python train.py --image_size=64 --translate=0.06 --patch_size=[8, 8] --init="small_normal" --lr=0.0027 --adamw_lr_other_params=0.0022 --steps=19500 --batch_size=512
Rows from block 3 of a small segmentation model, named by matrix and row number. Rows with one number belong to one neuron. Each number is 128 + 32 x the weight over its row's rms, rounded and kept within 0 to 255. All counts start at 0.
After each neuron's rows are labels from the 100 images, of 14848, where the neuron reaches its highest value: "peak on" is the class under the peak; "top examples" is what is common among them. Only what is clearly more common there than usual is listed. The data: simulated fluorescence microscopy of cells.
# fc1: MLP up (model.blocks.3.mlp.fc1.weight, 1024x256), inputs 0-127
# fc2: MLP down (model.blocks.3.mlp.fc2.weight, 256x1024, transposed), outputs 0-127

fc1.206 [106 154  97 126 163 106 152 120 122 129 107 130  87  69 111 158 126  97 148 144 117  79 163  84 198 107  94 147 146 132 117 133 167 108 150 112 134 138 218 135 159 177  92 127 107 153  67 102 156 161 120 189 141 132 189 197  92  91 116 134 130  89  84  86 132  95 155  93 117 133 121  82 121 102 149 113  94  97 107 180 110 123 120 163 137 133  83 156 112 126 101 124  99 140 124 145 121 145 131 194  99  67 199  86  65 130  99 141 165 121 148 155  86 120 136 170  99 136 163 113 164 102 181 167  93 111 116 146]
fc2.206 [138 196 130 123 169 111 163 126  94  89 176 174  90 114 155 139  72  94 150 164 168 172 108 128  97 169 173  91 144 132 101  87 148 145 127 148 129 145  85 143  56 149 153  83 109 103 183 100  98 124 102  79 144 128 119 107  61 132 125 145 160 135 188 114  89 144 107 180 167 132 119 154 105  92 159 127 166  81 168 102 109 135 168 128 115 152 113 103 133 127 130 118 121 115  81 149 103 140 124 116 118 190  39 147 182 165 150 107  66 167 144 140 131 127 114 130 107 170  96 111 122 148  75 165 167 156  83 144]
peak on: cytoplasm
top examples: membrane rim

fc1.574 [168 177 123  74 109 124 112 103 175 128 137 175 137 161 104 136 110 171 128 114 150 172 148 138 128 124  95 109 113 197 107 100  87 154  85 131 147 150 135 104 151 149 143  78 169 113 124  93 126  90 142 114  90  98 161 188 106 116  77 128 120  96 120  97 104 149  84 122 150 107  81  90 119 135  97 161 143 130 148  92 196 159 102 139 148 152 131 123  66 155  94 142 148  70  84 162 158 100 166 111 149  80 118 113 124 107 129 222  97 132 129 142 100  86 153 147 130 144 149 133 146 158 123  78 121 153 136 101]
fc2.574 [103 119  72 134 102 121 120 163 170 113 164  99 138 106 164 173 133  83 154 126 127  98 135  97 114 192 111 146 114  87  94 154 148 130 117  98 130 126 148 139 166 118 135 149  98 136 158 131 123 143 132 139 133 200  93 108 120 161 215  62  85 155 141 123 116  63 168 138 130 128 177 161 106 110 120 136 123  80 121 167  79 124 140 126 113 145 111  99 141 131 118 134 104 115 154 158 118  96 112 143 116 108 128 151 103 105 119  98 131 118 157 123 168  76 102 139  92 218 118 133 101 113 177 135 136 101 194 139]
peak on: cytoplasm; nucleus
top examples: fragmented nuclei

fc1.343 [137 181 126  93 125 124 113 142 127  91  96 119 116  82 157 126 118 117 127  52 135  77 161  55 113  92 141 117 101 152  22 175 111 115  81 144 135  63 202 147 114  95 114 150 121 178 141 150 106 154 137 107 107 126 133  81  91 195 139  64  76 165 121 118 144 138 126 164 153  69  80 144 176 106 112 187 105 183  67 123  70 155 151 169 152 143 140 239 123 134 134 128  89  91  94  90 116 127  97 143 141 107 184 123 113 168 183 121 150 116 112  79 152 146 160 141 115 136  85 143 183 145 106 141 124 136 112 128]
fc2.343 [128 102 110 113 123 144 126 130 157 123 162  95 161 132 114 166  87 186 158 101  79 112 189 104 170 124  86 103 149 111 163  81 119 125 113  99 134  69  70 132 166 107  52 134 163  81 130 142  63 100 172 161 104  88 128 115 131  76  96  94 115 108 147 110 114  93  87  79 125 142  90 102 157 118 178 167  55 105 134  82 153 174 133 166 156  67 140 122 102 143 105 154  78 104  82 141 129 159  61  89 113 123 101 144 113 130  90  63  81 122 163  93  78 106  12 111 108 118 115 129  88 132 109 169 108 112 152 167]
peak on: cytoplasm
top examples: fragmented nuclei

fc1.201 [135 165  92 129 116  76 156 151 140 126  55 162 124  57 125 213 174  97 182 116 143 123 139 148 118  96 138 114 119  88 162 104 118 137 124 121 156 202 118 111 106 147 203 111 182 103 124 143 153 166 145 149 143 117 158  76 104 123 100 127 100 152 146 176  91 103 103  88 115 121 137  74 142 113  96 115  91 116 138 113 118 144 110 139 106 170 115 167  74  49  60 137 129 139 116 118 118 131  94 144  53 118 146 150  74  74 129 135 115  94 138 111 142 148 163 128 132  87  86  96 156  87 125  97 132 178  65 132]
fc2.201 [130  59  89 138  92 125  90  58 109 184 193 107 149 149 113 151  95 219 114 131 203 134 133 121 119 143 136 121  46  61 129 135 128 112 129 161 108 133 138 176 162 130 108 144  87 100 136 135 111 152  99 138 139 122 181 193 114 187 169 176 161 132 125 144  95 157 121 148 128  61 142 155 130 138  92 127 194 122 115 109 113 181 115 122 128 127 109 161 119 157  70 145 128 102  88  83 139 144 104 173  83 146 157 180 189 110 148  84 114 172 125 119 148 178 182 136 111 170 123 160  83 131  89  96 163 172 165 112]
peak on: nucleus
top examples: membrane rim

fc1.623 [167 106 145 137 239 127 149 163 204 123  92 161 107 122 206 127 147  65  99  88 111 126 136 115 196 150 142 130 178 133 121  89 125 127 166 133 113 133 141 124 103 110 130 133  87 102  74  74 143 120 157 125 121 110 153  99 151 129 141 125  57 127 181 148 165 101 171 117  99  79  99  43 126  70 148 158 109 127 118 128  99  76  82 121 144 170 130  62 170  10 136 120 105 133  36 156  71 151 127 149 128 121 149 118 125 178 134  96 118 140 186 145 104 127 103 163 123  98 143 144 142  75  57 166 141 136 125 122]
fc2.623 [128  88  98 161 135  86 125  88  63 201 143 122 129 126  53 154 111 117 118 166 126  66 130  61 101 138  99 182 154 147 113  85 103 132 165  98 130  79 124 127 143 115  82 129 143 105 125 138 118 151  92 144 188  84 144 152 126 119 194 121 179 167 129 116 149 103  95 114 142 103 138 174 124 125  89  57  86 152 149 149  98 164 118 155  96 128 100 107 104 137 162 117 120 103 222 108 122 145 199 136 134 157 124 193 135  97 143 151 152 148 158 131 128 103 124 134 135 125 115 124  60 175 173 112 142 124  72 109]
peak on: nucleus
top examples: crowded; cells: ten or more

fc1.385 [ 77 111 128  54 117 111 112 108 102 149  88 201 151 229 157 126 166  87 135 116  98 116 142 137 178 142 185 188 122 151  53 165 150 147 106 144 172 148 117  87 153 130 113 129  89 118 141  73 130 108 137 134  98 125 134 107  97 142 145  64 134  28 176 117 104 117 125 123 117 128 103  97 185 152  98 170 172 159 100 144 111 116 103 140 103  71 131  38  95 174  94  89  74 173 101 150 116 171 139  51 243 119 157 137 104 141  75 148 135 148 122 141 148  54 100 125 143 145 134  77 145  96 107 174 144 134 123 121]
fc2.385 [143 132 104 117  93  93 133 146 102 106 187 131 107  31  71 122 101 158 138 126 132 146 147 175  93 103  91 119 105  79 180 104 120 135 173 124 130 166 135 128  81 124 130 109 151 144 109 182 135 162 130 159 138 129 106 176 109  69 145 106 158 194  77 140 164 123 130 158  74 122 153 163 153 106 108 143 101 170 144 108 170 140 142 175 213 137 167 131 169 110 106 112 190 136 140 174  97  97 119 145 216  81 132 178 146 141 186 124 105 130 143 124 139 129 168  82 159  87 112 123 123 167 154 163 144 143 151 137]
peak on: cytoplasm
top examples: ring around the nucleus

fc1.285 [138 108 129 162 131  96 171 130 142 146 115 159 102  88 112 159  69 125 172  96  93 180  97  51 104 147 131 116 130 119 131  92 137  98 134 188 166  96 140 133 123 126 109  99 143 155  87 127 158 132 116 107 100 132 133 159  69 163 179 196 162 120 157  80 115 121 107 188  75 140 130  96 156 138 102 169 174 108 183 130 161 120 147  91 122 179 160 155 118 176 169 172  93 115 134 144 120 136 190 159 109  87  70  41 170 101  84 119 119 126 100 133  98 147 122 190 138 220  97 125 148 157 107 111 118 163 128 153]
fc2.285 [117 183 112 159 151 119 145 104 145 152 125  90 140 153 160 136 159 174 115 147 130 108 166 174 160 156 119 145  97 102  74 101 137 209  98 115 155 109 135 154 147 106 118 145 135 127  98 186 116 156 127 168 148 181 113 109 182 158  82 118  98 136  74 118 170 157 113  97  51 159 122 157 118 151 125 108  45 112 183 119 106  93  78 147  82 127 144 163 136 105  87 137 137  99 132 125 118 116 113  67 118 151  93 193 101  97 139 133 164 153 113 197  86  88 145 127  87  86 146 100 151  86 173 125 124  98 146 128]
peak on: cytoplasm
top examples: membrane rim

fc1.420 [125 101 139 133  94 143 129 114 199  50 147 116 160  31 100 143 159  97 161 153 127 118 108 113  94  92 118 152 121 120 108 158 151 171 113 152 143  98 110 109 160  97 125 123 112 145 163 112 111  87 186 147 137 130 135  94 106  99 146 122 106 104 166 134 177 186 127 195 135 168 123 127 114  82  86 143 128 104  84 108 116 107 142 147 152  73 118  74 140 124 165  52 125  56 100  94 122 115  98 141  71 145 156  78  64 116 162 129  73 140  32 112 148 136 130  98  99 145 171 127 118  98  89 131  86  98 131 176]
fc2.420 [151 114 111 147 151 113 175 136 112 145 145 174 127 104 136 160  95 131 120  97 151 134 167  94  58 162 145 129 138 165 182  92 136 111 190 157 175 114 126  62  64 151 112 115 157 126 164 159  71 176 168  91 102 168 144 133 141 153 116 137 131 121 110 118 110 132 229 130  85 140 134 151 195 145 114 151 137 142  87 100 156 134 179 125  92 207 148 113 136 113  84 113 138 102 109 117 194 106 146 180 107 116 137 126 160 150 119 165 121 158 147 114 125  97  93 139 115 160 126  75 144 156 133  76 181 179 178 153]
peak on: nucleus
top examples: fragmented nuclei